config.toml
model = "self-supervised image encoder"
dataset = "patchworks of several textures"
train_examples = 36250
image_size = 32
crop_scale_min = 0.4
horizontal_flip = false
color_jitter = 0.6
method = "moco_v3"
arch = "caformer"
norm = "layernorm"
norm_position = "pre"
activation = "gelu"
mlp_ratio = 4
head_dim = 64
fused_qkv = false
qk_norm = true
parallel_block = true
inner_norm = false
patch_size = [2, 2]
depths = [2, 4, 2]
widths = [64, 128, 256]
kernel_size = 5
projector_hidden = 512
projector_out = 128
projector_hidden_layers = 2
temperature = 0.1
target_momentum = 0.996
init = "torch_default"
residual_init = "none"
optimizer = "soap"
beta2 = 0.95
lr = 0.0015
beta1 = 0.95
shampoo_beta = 0.95
eps = 1e-08
precondition_frequency = 20
max_precond_dim = 1024
one_sided = false
adamw_lr_other_params = 0.0027
steps = 13600
batch_size = 256
epochs = 96.0
lr_schedule = "wsd_sqrt"
decay_fraction = 0.2
final_lr_fraction = 0.1
warmup_steps = 400
weight_decay = 0.05
adamw_weight_decay_other_params = 0.01
Rows from block 4 of a small self-supervised image encoder, named by matrix and row number. Rows with one number belong to one neuron. Each number is 128 + 24 x the weight over its row's rms, rounded and kept within 0 to 255. All counts start at 0.
After each neuron's rows are labels from the 100 images, of 14848, where the neuron reaches its highest value: "top examples" is what is common among them. Only what is clearly more common there than usual is listed. The data: patchworks of several textures. In brackets: how many of the 100.
# fc1: MLP up (model.blocks.4.mlp.fc1.weight, 512x128), inputs 0-127
# fc2: MLP down (model.blocks.4.mlp.fc2.weight, 128x512, transposed), outputs 0-127

fc1.291 [129 128 132 128  70 130 137 131 109 133 122 104 178 144 117 120 148  91 131 130 124 121 165 142 106  88 109 144 134 100 157 102 146 152  84 114 151 140 154 126 148 138 115 157 128  78 152 100 140 142 151 142  83 139 157  85 140 163 138 150 151 112 141 159 112 154 128 147 110 134  73 114 116 141 161 138 144  98 112 154 111  77  99 115  88 142 146 116 129 119 168 149 140  98 112  88  95 182 136 102 120 118 171 115 127 169  89 113 136 113 150 123 118 105 150 123  96 113 135  98 110 106 142  93 109 154 138  96]
fc2.291 [131 103 102 137 114 140 119  65  98  78 132 165 109 131 155 110  84 131 106 132 119 142 103 145 109 122 114 102  89 147  96 133 136 104 129 126 115  77 151 141  83 115 157 125 115 130 126 161 102  89 104 144 145 178 116 126 111 133  79 139  57 118 100 126 124 113 128 108 117 113 138 129 135 121  88 144 106 132 104 109  95 129 148 145 153  91 152 116 133 131  77 123 139 146 164 155 142  88 137 139 118 120 140 125  90 110 144  94  88 111 118 168 130 128 149  65 141 100  93 119 113 139 117 113 122 136 124 134]
top examples: brown (71); speckled (40)

fc1.493 [129 145 137 171 169 124 127 137 101 165 128 110 139 113 170 143  92 135  94 156 129 164 151 182 144 154 136 124 117 133 123 116 105  91 129  95 157 142 107 136 125 143 154 107 120 108 115 144 147 106 149 124 196 115 143 148 126 162 192  89 107 123  87 135 140 139 112 141 111 118 119 147 135  93 126 117 130 108 111 128 120 117  98  90  99 128 150 105  86 132 162 138 104 140 136 168 142 110 106 110 160 130 130 100 172 149 123 127 164 164 149 123 132 135 155  82 117 145 121 151 145 150  86  94 145  75 109 134]
fc2.493 [161 102 118 168 154 165 123  97 137 116  96 142 152 154 102 104  70 124 123 145 173 150 149 117  98 154 170 143 152  87  76 138  91 109 115 161 127 140 154 152 142 122  89 129  90 156 125 120 121 131 137 146 128 142 113 146  92 190 130 114 133 101 117 114 144 168 156 133 121 159 105 120  84 114 141 123 135 137  92 107  97 138 112 122 151 152 112 118 141 154  89 177 110 151 150 152 113 135  88 112 133 117 132  99 112 121 104 141 156 112  97 145 138 109 117 155 134  83  82 122 136 154 100 130 141 125 127 134]
top examples: brown (81); red (79)

fc1.243 [115 138 120 117 168  88 114  89  91 116  97  90  94 126  95 107 131 114 149 110 158 144 149 129 121 113 134  94  93 112 152  92 120 110 157 148 132 139  83 148 105 158 148 152 143 100 117 107 134 170 145 117 127  96 120 123 141 136  93 154 144  79 126 126 121 105 136 144 136 135 101 115 141 137 156 187 109 133  82  77 136 123  97 120  72 108 138 121  99  95 174 114  98 114 158 169 114 140 106  93 130 159 149 129 128 144 120 150 140 130 110  88 118 146 121 167 136 171 128  96 116 148 135 155 126 105 119 155]
fc2.243 [133  86 110 156 100 134 118 134 121 141  93 163 180 165 122 157 137 148 118 157 107 131  98 103 140 135 127 139 135 131  88 124 114 142 138 105  93 115 158 103 144 111 158  91 130 137 133 125 143 108 136 153 116 182 168  95 130 112 142 157  86 120 133 124 147 134 131 112 140  78 149 139 148 129 107 111 121 119 188 155 149 139 142 114 146 136 132 118 159 132 129 140 162 122 115  95 163 149 100 154 132  86  94 134 110 138 153 181 109 160 130 147 141  88 147  75 104 113 134 114 126  96  76 123 117 151  85  91]
top examples: honeycomb (48); grid (35)

fc1.70 [121 139 136 159 123 144 114 114 106  74 132 153 124 122  94 166  92 103 103 159 135 122 154 100 168 139 127  90 112 131 136 106 117 129 133 158 150 169 124  85 136 106 151 153 106 134 115 150 143 117 119 174 109 154 150 112 125 132 142 135 113  91 195 113 106 146 119 160 100 150 105 114 158 108 126 151 152 131 130 131 126 128 139 177 113 141 119  77 155 141 106 128 136 115 113 103 103 132 100 123 103 101 101 163  99 122 122 121 151 134 170 127 140 134 156 140 129 163  41 104 162 142  96  92 121 115 112 141]
fc2.70 [128 140  84  97 139 121 134 187 130 111 121 115 127  70 148 168 134 137 165 124 146 102 104 130 128 127 136 129 147 169 141 135 125 127 146 146 107  82 149 115  95 143 149 100 132 111 153  91 106 122 114  87 104  95  98 141 126  99 114 133 126 144 104 112 116 130 131 115 125  61  88  92  95 121 135 176 133 150 163 126 130 157 134 144 138 130 158 143 139  83 144 112 123  90 139 120 152 131 172  86 127 154  82 121 140 117 162 116 136 143  87 117 125 142 131 103 153 169 104 166  97 117 135 175 139 137 132 154]
top examples: green (74)

fc1.374 [123  70 102 126 125 180 119  93 151 137 146 147  91  92 131 128 113 110 151 127  97 108 102 109 160 161 106 116 111 121 131 102 108 125 133 103  97 118 143 118 159 118 148 121 120 124 159 124 113 106 125 196 130 131 146 144  96 135  85 116  94 142 130 114 131 155  80 122 125  81 149 135 121 172 100 122 150 159 113 117 100 138 147  93  80 107  94 120 108 165  69 117 125 190 144 136 136 113  89 103 155 143 119 131 102 111 131 149 134 134 118 156 134 136 155 157 115  92 146 115  88 134 138 116 109 109 107 127]
fc2.374 [120 119  90 132 130  84 135 130  81 108 110  86 144 113 127 142 145 124 148 153 158 113 150 114 136 117 101 120 168 137  99 148 135 108 141 115 127 168  81 119 103 152 107 111 129 142 153 174 134 165 134  74 144 149 106 132 164 148 121 151 157 103 134 117  95  67 163 127  93 145 137  89 139 107 174 139 120 113 121 125 138 104 102 110 140 130 143 150 126  68 137 137 155  79 106 135  88 116 146 142 142 125  95 141 125 136 161 109 148 145 141  91 121 107 153 114  96 157 130 148 112 105 130 117 163 130 153  73]
top examples: black (86)

fc1.249 [148  87 155 137 105 144 115 127 140  92 133 132 116 108 125 116 102 117 169 114 158 127  97 152  98 109 123  81 112 117 165 131 120 130 141 150 151 175 120 148 139 147 142 150 145 128 126 115  97 132 123 104 118  43 112 127  97 136 133 125  70  91 133 129 119 118 123 119 142 135 172 173 131 169 108 108 119 122 144 116 144 130 115 155  99 145 135 124  97  73 129 121 165 132 131 187  88 123 177 102  67 159 115 133 136 114  96 133 135 142 153 117 147  97 177 129 135 127 123 151 156 142 124 120 130 154 134 131]
fc2.249 [142 110 169  99 160 166  93 133 145 173 127 168 133 138 126 120 121 142 121 109 137 175 169  91 133 102 136 112 162 159 132 115 101 182  84 145 107  93 137 161 168 144  93 135 136 152 120 119  83 124 168 122 131 145 122 109 102  83  98 117 129 129 144 105 146 112 122  84 112 151 146 136 117 131 140 119 128  82 102 150 133 175 136 143 133 132 130 102 131 151 124 135 135 127 132 140 168 116 124 156  96 123 138 133 160 142 125 116 149 115 108 130  75 168 133 130 138  84 123 134  87 138 173 112  88 150 112 166]
top examples: grey (89); white (88); patches: two (59)

fc1.117 [130 118 117 116  96 165 108  86 146 164 110 139 148 140 120  93 122 136 115 162 112 144 138 159 149 148 176 130 109 149 109 130 128 125  99 110 112 142 168  94 134 167 119  94 104 165  89 139 117 149 132 155 138 143 134 119 119 129 130 159 178 117 111 125 124 116 137 143 103 126  91 118 137  76 115 170 134 124 132 127 146 153 142 118 105  94 124 159  68 146 106 143  81 155 115 172 102 144 160 120 101 115 172 119 108 135 103 179  87 108 112 143 138 130 106 145 141 102 125 103 124 144 128  86 119  69 101 144]
fc2.117 [ 69 131 130 114 177 127 147 106 103 123 168 132 131 118 143 120 115 127 121 106 116 114 155 133 135 100  77 152 115 164 168  98 127 107 106 128 143 107 104 180 115 153 131 129 138  97 106 143 125 135  93 148 123 153 133  70 129 109 135  87  81 127 122 126 112 132 120  54 136 159 144 152 113 181 133 113 145  88 144 144 116 128  99  85  81 133 110 135 146 118 161 112 139 108 106 124 139 135 120 171 100 116 136  84 103 106 113 129 166 135 158 118 118 138 125 124 128 148 108 111 131 165 169 139 119 164 108 114]
top examples: brown (71); plain (46)

fc1.428 [157 163  82 154 109 148 147 124 140 113 147 115 108 139 143 135 131 115 149  88 139 139 152 115 163 123 128 124 124 117 115 123 142 120 135  91  51 160 126 126 129 127 128 131 138  82 106 143  85 115 153 176 161 113 107 113  76 154 140 106 143 107 157 124 115 114 119 134 171 116  88 130 179 157 147 125 135 144 143 126 142 114 110 128  97  74 137 121 113 151 118 133 153 132 124 147 154  99 115 114 108 143 135 189 131 141 132 105 113 117  85 142 177  99 110 131 180 103 173 121 100 148 133 132 171 122 107 140]
fc2.428 [143 137 136 156 131  94 113 146 111 128  87 143 130 103 146  94 112 143 144 160 133 136  74 143  97 120 136  87 150 200 134 127 122 145  96 146 174 118 155 156  95 123 132 133  98 178 162 155 142 134  74  96 110 118 113 132 151  96 131 159 123 147  90 149 146 144 135  90 118 114 142 128 113  81 101 129  69 101  76 109  94 148 133 157  96 157 141 127 121 103 145 118 112 104 142 128 137 136 125 107 125 124 117 121 130 149  98 124 125 125 149  82 146 135 124 128  93 161 121  82 147 106 140 123 122 157 116 148]
top examples: honeycomb (42)

fc1.244 [ 92 134 165 144 101 136  95 118 105 124 113 108 123 131 145 128 131 138 104 113 134 107 139 177 126 141 101 119 193 149  95 115 154 120 127 103 105 114 125 120 112 136 140  99 162 139 135 101 180 155 101 121 130 153 137 131 132 129 121 103 149  96  84 121 160  91 159 165 143 145 155 124  96 109 135 100 152 127  95 157 117 133 159 107 144 138 153 105 167 122 132 146 148 116  89 130 110 130  67 148 118 111 166 134 144 115 124  97  67 123  70 131 142 164 138 163 118  74 126 101 132 142 139 154 113  92 112 127]
fc2.244 [171 178 107  70 161 130 195 129 156 151 112 169 131 127 116 144 151 119 101 135 128 131 136 129 124 126 133 142 118 113 125 102  92 137 134 111 126 106 147 110 147  90 124 135 104 109 123 157 101 107 157 123 134 163  75  86 139  90 127  83  90 142 147  87 114 144 120  81 114 116 124 151 132 143 129 141 129 127 108 133 134 112  52 136 145 148 138 161 103 123 124 145 111  95 118 131 155 103 143 161 128 144 129 151  96 166 103 144 143 103 163 119  98  98 117 105 150 140 140  83 107 139 137 116 115 155  94 123]
top examples: black (100); blue (74)

fc1.480 [146  98 130 118 150 153 159 106  98 110 128 135 153 173 145 120 164  94 170 101 116  78 114 165 123 122 123 137 108  93 135 114 116 126 114 103 112 126 150 116  75 124 118 116 151 122 122 111 158  89  77 123 163 131  88 124 148 121 105 134 135 121 104 134  72 143  82 104 106 136 161 161  78 121 145  93 139 157 127 111 153 157 100 120 137 130 125 132 162 125 133 162 144 114 148 133 138  97 119 145 140 168 106  90 133 125 131 124 142 119 116 145 125 190 132 143 103 112  80 156  85 136 106 163 149 111 150 150]
fc2.480 [115  76 121 100 134 138 154 126 153  80 155 128  45 125 175 120 120 116 137  94  77 136 162 143 116 131 118 151 157 147 139 150 125 116 121 141 130 132 105 142 104 130 137 138 143  86 139 146 126 103 117 126 136 100 128 174 101 144 133 142 118  98 115 118 129 144 142 147 122 159 130 119 106 150 146 149 155 107 110 102 131 140 121 114 153 149 110 144 104 147 106 103 115 105 143 127 137 128 139 138 118 144 135 172 123 115 123  99  68 140 152 157 116 100 133 151 204 200  98 131  84 112 131 121 152 151 138 164]
top examples: grey (81)

fc1.47 [146 166 134 194 126 130  98 158  88 123  97  87 143 102 101 117  97 153 117 140 155 112 112  98 116 153 117 101 155  85 147 131 125 113 135 106 157 120 116 115  92  87 102 147 103 125 148  88 153 123 154 137 142 113 144 163 140 160 125 112 145 127 132 117 114 147 121 176 143 135 120 127  95 148 117  63 180 149  79 127 119 123 119 143 122 103 115 137 137 146 155 134 147 160 142 108 124 101  89 106 174  94 155 143 149 128 164 134 132 142 148 146 146 187 140 162 140 141 136 135 134 132  85 144 109 137 142 106]
fc2.47 [127 148 146 120 138 131 154 121 142 155 158 143 145 115 125 162 151 141 141 127 108 161 161 127 149 109 102 148 116 150 143 121 173 147 116 126 110 125 107 153 127 164 165 112 184 134 123 147 123 117 111 106 142 124 153 101 163  79 118 136  84 121 117 163 136 142 125 134 137 170 129 174 219 169 135 169 134  87 152 158 152 108 139 125 112  78 172 131 137 122 178 133 103  87 109 113 107 131 118 160 127 122 143 107 141 133 112 130 133 157 172 141 122 108 114 113 107 130 159 120 111 163 155 111 105 149 138 141]
top examples: black (74)

fc1.38 [100 134 184 124 101 154 114 129 134 121  80  84 142 121 159 107 117 120 121 114 126 155 162 122 109 160 156 179 141 130 148 125 154 123 120 116 160 112 174 106  95 147  94 131 138  88 138 149 128  89 123 137 116  98  99 139 125 125  87  94 132 145  93 117 151 125 109 112 145 156  96 105 157 141  94 126 157 186 155 102 132 181 144 112 107 129 146 151 121  99 144 121 117 133 157 104 155 165  91 135 104  87 132 105 154 109 112 144 157 127 127 115 113 121 155 171 104 112  93 112 159 144 105 123 105 111 125  94]
fc2.38 [153 136  91 123 147 127 128 160 111 149 191 128 161 118 104 174 118 141 114 116 125 130 116 142 131  89 124  99 113 129 105 139 156  74 108 116 117 151  76 137 111 117 140 128 163 136  81 109 122 135 165 142 108 138 193 151 155 124 132 140 125 119 135 137 111 140 184 123 139 101 122 105 123  83 104 102 105  96 161 172 113 105 167 172 102 107 125 104 142 140 123 161 117 144 128 156 102 106  99 109 130 128 100 111 121 100 142  83 120 135 162  75 121 123 135 131 133 147 133 135  92 140 102 156 143 143 103  98]
top examples: green (73)

fc1.429 [104  73 109 106 124 118 125 110  72 117 137 100 172 116 144  71 102 148 116 126 123 145 139 182 146 135  93  83 151 165 131 122 120 111 162 103 159 161 143 147 148 127 110 134 102 150 129 135 152 144 119 122 113 102 113 130 140 161 143 135 163 118 128 155 104 111 130 101 133 104 146 146 140 114 119 119 103 150 130 109 123  75 100 101 136 113 132 106 123 131 119 111 157 165 119 103 118 162 158  98  86  95 149 102 160 101 124 104 115  77 123 133  74 109  94 136 123 119 121 101 129 112 143 129 179 114 108  83]
fc2.429 [106 108 137 120 183 164 119 125 167 132 144 160 115 134 147 163 127 133 129 112 115 150 115 129 128 108 133 143 125 109 168  98  96 146  86 134 147  97 158 127 167 133 146 144 157 109 113 166 119  96 159 135 101 155 101 157 111 133  86 114  97 146  89 158 102 144 122 156 112 168 147 116  65 128 112 128 122  94  95 128 141 181  95 169 109 142  96 186 161 113  99 115 102 149  89 131 109 131 108 117 117 109 152 152 153 125 118 135 102 127 146 138 113 103 136 161 135 130 136 125 138 153 152 135 131  71 148 130]
top examples: brown (92); rays (28)

fc1.68 [143 157 131  74  87 109 154  78 197 129 159 166 131 127 159 135 138 134 153 101  93 131 101 141 132 131 114 143 112 164 158 129 151 158 124 128  97 116 123 132 153 162 124 136 148 105 130 145 118 124 122 126 124 152 104 155  97 157 155 106 133 160 142  84 128 152 137  64  83 147 133 146 144 120  94 135 134 193 128 150 176 108 123 102 150  97 123 110 118 140 123 120  95  65 122 153 114 148 134 134 112 163 119 142 106 151 148 120 104 107  93 140 105 107 118 133 103 125 131  91 131 127 146 140 140  99 129 148]
fc2.68 [ 95 111 168 126 141 143 118 188 112 114 118 126 154 116  53 143 129 139  52 107 121 171 169 141 151 143 114 133 133 136 150  99 112 152 119  96 145 109 147  89 149 125 148 132 117 150  91 141 148 146 180 112 113  98 115  86 139  68 116 133 132  96 135 139 127 117 138 180 152 135 101 137 117 106 157 102 111 123 127 127 129 148 132  94 121 131 146 171 131 108 134 137 111 155 107 137 137 122 120 127 133  99 144 121 155  92  99 116 121 112 173 105 116 139 115 127 137  64 126  95 148 119 135 133  88 115 118 124]
top examples: grey (85)

fc1.327 [143 137 107 108 108 162 124 134 155 139 114 124 147 149 153 109 122 111 128 107 130 175  99 160  91 149 137 112 117 142 154 115 152 156 148 153  86 134 160 130 113 155 180 109 108 167 128 161 136 132 144 157 147 127 103 108 126 132 145  98 146 102 123  77 114  84 113  82 118 120 120 108 144  93 151 147 123  99 124 138 117 163 119 118 103 102 173 165 117 152 110 146 171 135 153 147  85 129 153 103  74 107 137 102 115 149 103 126  98 122  70 144 130 133 150 133 155 124 123 116 137 163 142 106  95  72 136 151]
fc2.327 [131 170 118 104 130 127 125 117 117 167 135 147  99 142 137 121 145 140 119 121 123 127 132 119 157 127 109 129 138 124 155 112 125 106 148  88 166 152 113 135 118 149 168  70 140 152  95 114 162 119  86 116 128 135  95  73 119 114 167 136 113  90 178 131 148 138 199 119 134 154 167 104 135 132 127 132 165 108 134 145 131 163 121 124 146  73 109 137 169 155 178 136 147 139 112 121  96 101 153 150 120 125 148  87 121 126 144 178 152 138 153 122 166 136 176 135 149  96 134 147 151 152 123 108 115 109 100 122]
top examples: brown (70); plain (31)

fc1.398 [152 146 118 113 108 102 102 116  78 154 130 153 110 169 132  95 160 127 143 112 158 187  90 154 175 144 125 135 111 152 131 123 138 140  95 158 120 141 150 100 110 142 130 148 159 148 145 148 161 132 137 119 126 165  94  94 105 152 133 129 151 117  86 115 121 117 158 135 147 112 118 108 131 142 117 178 141 167 186 161 149 108 114 110 135 134  88 142 109 138 125 128  72 133 110 138 142 111 169 106  96 145 157 112 111 107 167 136 113 120 120 136 117 149 137 175 135 151 113 117 100 188 132 117 141  92  99 137]
fc2.398 [ 90 130 147 139 163 133 131 133 115 106 122 116 107 106  86 113 130 115  85 132 121  45 155 131 105 117 130 153 142 108 120  92 120 141 134  99 113 145  92 128 144  99 119 131 124 124 112 116  98 127 141 131 156 127 155 129 125 103 113 140  96 119 131 144 115  79  88 148 102 153 128 131 156 130 163 129  90  82 123 104 111 130 142 114  96 111 151  84 138  97  94 121 119 109 137 101  91  71 118 180 105 106 102  99 173 134 123 123 136 125 162 103 117  77 124 116 101  88 130 175 137 108 139 132 127 124 142  81]
top examples: grey (88); plain (35)

fc1.348 [134 122 105 145  96 132 143 135 140 125 148 133 119 117 112 164 120  97 122 132 118 186 140 118 159 106 135  98  99 146 149  97 143 121 143 129 142 131 111 124 156 106 101 122  99 144 103 120  49 145 107 154  90 132  93 106 121 116 142 124 154 116 102 112 126 147 175 152  96 170 117 187 126 127 125  91  99 111 110 134 135 178 136 147 127 143 191  66 100 129 127 107 133 163 155  95 111  84 153 122 119 133 144 141 120 105 142 119 162 132 142 122 157 143 122 135 109 152  74 115 136 110 120 146 135 103  98 100]
fc2.348 [128 111 118 106 150 121 128 121 116 153 155 118  97 110 107 152  99 163 143 141 111 113 174 161 149 107 101 139 167 165 131 160 145 161 126 132 139 113 164  96 145 141 126 132 149 114 133 132 190  92 116 133 112 130 167 119 115 166  97 123  86 114 118 111 125 143 122 107 154 119 111 125  89  41 140 121 173 137 152 115  86  88 133  85 127 143 120 134 125 117 130 130 122  92 136 124 111  94 144 177 140 105 135 142 163 187 105 143 135 131 108 123 143 143 102 143 172 119 143 149 126 116 103  91 143 150 142 116]
top examples: green (78)

fc1.21 [113 158 152 195 106 123 132 135 140 125 108 102 121 157 113  77 127 115 147 121 112 107 133 126 123 150 124 109 174 130 124 142 165 116 152 132 148 131 141 140 166 108  88 141  82 168 135  81 126 124 134 148  79 114 133 141 161 157 143 117 125 161  72 145 150  93 130  99 146 167 128 144 134  99 151 102 129 113  94  95 115 122 136  94 110 131 130 167 108 115 138 169 168 133  98 110 140 116 192 118 145 120 139 166 154 118  85 119 112 137 124 115 120  89 122 151 123  91 115 119 159 137 129 112  94 110 162 121]
fc2.21 [119 112 171 119 118 101 134 124 160  97 102 139 129 122 135 202  88 160 111 135 149 102 150 105 117 118 125 123 129 108  80 163 130 156 107 118 112 154 138 118  90 132 118 149 176 104 143 168 138 125 120 102 132 110  79 131 129 125 119 130 103 120 111 141  79 144 121 175 117 109 144 111 136 102 113 118  83 105 120 122 153 126 102 145  80 110 165 101 123 114 111 127  87 117 123 153 143 125 107  94 152 163 143 129 119 142 116 122 101 125 137 165 112  83 138  86  73 143 152 116  81 145  98 146 137 135 163 109]
top examples: yellow (91); pink (83)

fc1.406 [ 87 158 103 147  83  79 129 125 114  67 114 125  92 148 118 118 143 101 112 118 134 120 139 139 121 166 102 139 101 102 151 126 100 116 120 135 117 101 131 174 133 139 100 163 120 103 114 128 146 132 111 127 106 105  92 134 105 135 127  75 145 158 131  93 148 135 148 147 115 152  80 132 146 158  82 164 180 109 141  92  73 117 110 112 118 103 144 163 121 132 190 118 130 138 138 166 141 153 146 106 134 109 105 123 124 117 110 114 162 135 133 120 163 151 140 143 135  97 149 115 151 129 171  94 123 144 122  98]
fc2.406 [146 129 165 159 142 152 172  98 100 144  93 145 151 110 149 135 109 140 100 138 136 158 109 132 153  72 144 141 115 145 128  97 128 137 173 105 114 134 111 130 100 101 115 100  99 155 138 118 102 122 162 111 142 159 125 119  82 147 171 179 119 123 129 178  92  93 127 137 143  65 142 156 110 103 157 115  81 148  93 107 159 100  91 123 142 115 121 134 135 144  75 142 112 142 126  87 123 157 128 126 138 129 136 135 126 167 154 122 115 144 103 152  70 149 121 150 148 122 124 125 121 106 107 151 139 131 110 149]
top examples: honeycomb (32); grid (27)

fc1.245 [169 104 132 162 170 100 112 130 109 155 121 133 123 125 116 147 109 133  96 133 128 179 177 159 118 156 120 118 113 119 101 129  87  71 126 133 125 190 111 120 123 114 136 105 124 137 105 149 132 133 148 175 170 121 123 138  93 180 159 108 116 141  86 107 118 150 133 116 113 133 119 126 143 101 126 106 177 131  98 119 108 121  87 134 142 138 144 122  96 113 110 180  90 157 138 185 126 135 106 112 120 127 124  92 168 130 144 122 171 118 101 115 123 124 141  98 130  99 117 162 125 149  86 104 139 106 110 107]
fc2.245 [106 154 104  84  88 146 123 125 112 150 139 116 120 139 158  87 143 112 132 118 126 103  83  79 159 129  99 118 162 138 118 131 171 173 146  72 153  95  85  97 135 130 119 123 113  89 133 113 134 144 124  83  77 156 118 127 166  90 120 126 168 138 145 120 127 102 152 103 128 125 159 103 102 125  97 144  91 149 181 168 146 111 154 134 111 118 136 137 122 138 134  88 162 114 131 104 137 177 164 130 117 160 139 153 122 131 161 129 121 141 139 106 106 140 135 104 122 120 177  93 133 121 153 115 134 136 135 128]
top examples: brown (85); green (76)

fc1.97 [139 137 127  83 128 121 125 110 137 123 132 102 109 129 174 145 160 105 148  75 135 131 138 152 145  94 114 135 112 140  43 126 136 146  92 113 147 169 116 117 159 178 138 147  98 127 131 152 110 128 133 179 126  91 109 123 118 114 120 141 168 157  80 112 100 141 180 125 150 120 112 140 103  89 133 160 109 149 143 117 153 142  96 131 132 123 126 154  99 120 105 124 106 143 133 157  98 122 162 117 106 116 114 151 127 115 135 163  95 150 131  99 143 111  74 136 118 127 106 124 112 148 148  67 104  91 136 122]
fc2.97 [113 117 148 148 144 116 145 112 154 105 165 143 151 129 159 126  98 125 128 165  97 159 160 108 118 109 111 150 137 146 138  79 123 127 101 143 122  94 124 137  99 110 104 161 157 129 125 133 158 141 107 103 131 186 105 122 128 143 125 115  78  74 120 119 131  98  75 100 160 129 149 151 159 126 145 126 137  79  90 159 148 111 129  88 124  94 156 141 159 104 151  92 116 119 112 135 141 115 126 180 138  88 154 103 126 115 156  98 142  96 163 139 158 130 157 110 131 127 133 114 144 119 146 179 148 136 102 165]
top examples: grey (80); brown (77)

fc1.439 [121 142 131 102 100  80 126 162 124 134 138  73 159  98 151 111 116 110 135  98  98 142 118 114 124 121 128  74 141 141 171 102 151 177 104 156 117 148  73 174 129 143 133 112 124 143 176 121 162 134 128 146 162 156 133 125 145 133 139 116 107 126 129 144 139 104 147  92 152  98 106 148 127 156 128 100 103 116 142 132  99 112 160 111  94 105 104 122 134 148 175 107 172 149 139 100 147 143 164 153 165 128 122 103  73 126 133 149 136 116 138 125 134 178 164 135 123 152 137 116 161 161  92 105 143 114 136 118]
fc2.439 [164 133 108 127 127 113 117 105 136 139 139 132 144 127 133 103 152  98 162 157 123 111 109 135 122  81  89 167 118 126 156 148 125 119 111  84 158 162  85 123 118 102 131  90 133 115 104 123  88 102  59 112  83 120 112 130 131 127 150 162  92 143 133 146 167 108 106 117  83 132 109 155 159 156 105 119 144 148 105 219 144 125 107 129 165 121 130 116  88 179 152 125 103 146 117 140 139 112 106  87 115 123 113 121 111  92 118 125 108 144 154 139 133 125 118 170  96 131 126 148 148 116 146 112 135 129 118 130]
top examples: yellow (74)

fc1.367 [162 135 114 134 134 113 159 108 133 123 139 125 174 129 150 155 159 133 125  78 146 128 134 115 138 156 105 105 170 114 150 151 135 162  97 155 115 141 124  92 168 137 165 133 130  99 152 117 124 121 132 125 152 110 111  84 130 125 121 151 103 160 157  97 118 125 113 123 132 129 112 159 171 113 118 137 117 176 129 136 179 125 109 120 141 128 106 152 151 153  95  87  98 109 146 130 127 145 157 131 134 124 141 115 114 137 111 120  75 156 129  99  75 140 117 128 117  76 154  93 125 142 176 135 145  67 111 193]
fc2.367 [123 125 126 120 114 167 106  91 128 138 127 109  96 108 168  88  79 116 120 152 139 127 120 132 128 126 136 167  88 131 103 118 174 123 124 133 146  76 159 182  96 139 116 153 151 164 113 153 149 124 135 127 135 139 154 132 136 177 124 121 178  87 108 159  74 122 147 114 109 137 150 113 126 103 129 108 135  76 127 116  97 135 129 144 151 142 154 134 175 114 146 137 105  74 144 100 117 138 126 134 109 120  76 117 163 103 130 107 148 107 120 128 136 105 154 124 169 162 134 147 169 120  95 146 114 165 142 127]
top examples: grey (80); blue (73)

fc1.203 [134 159 150 119 148 183 123 144 135 182 145 125 133 132 108 128 101  98 131 116 106 107 145 143 109  97 116 152  48  94 136 150 119 133 137 116 155 126 151 132 142 143 144  57 113 155 157 161 110 188 118 129 104 111 101 100 149 128 125  94 113 124 112 125 109  87  98 133  73 117 130 145 128 105 129 121 127 178 110 110 104 129 104 156 117  85 111 113 157 188 117 114 144 112 113 113 151 127 133 100 159 143 142 129 145 121 140 145 114 155 119  94 119 114 101 117 126 116 108 161 130 140 134 134 147  96 132  77]
fc2.203 [ 94  89 115 119 151  79 124 117 124 123 143 148 153  99 153 131 140 139 151 110 172 110 114 135 141 132 126  90 171 105 129  75 136 118  86 136 112 118  97 119 108  91 108 181 146 105  85 119 153 103 121 177 145  89 152 124 173 131 110 175 141  99 133 102 150 174 167  81 153 147 119 116 121 143 103 135 147 103 109 177 121 105 132  84 153 148 158 147 105 113 124 149 112 151  98 131  81 127 171 138 118 135 108 126 142 120 120 124 141 140 115 167 134 129 141 132 107 135 127 124 126 160 125 131 136 140 153 163]
top examples: black (86); camouflage (28)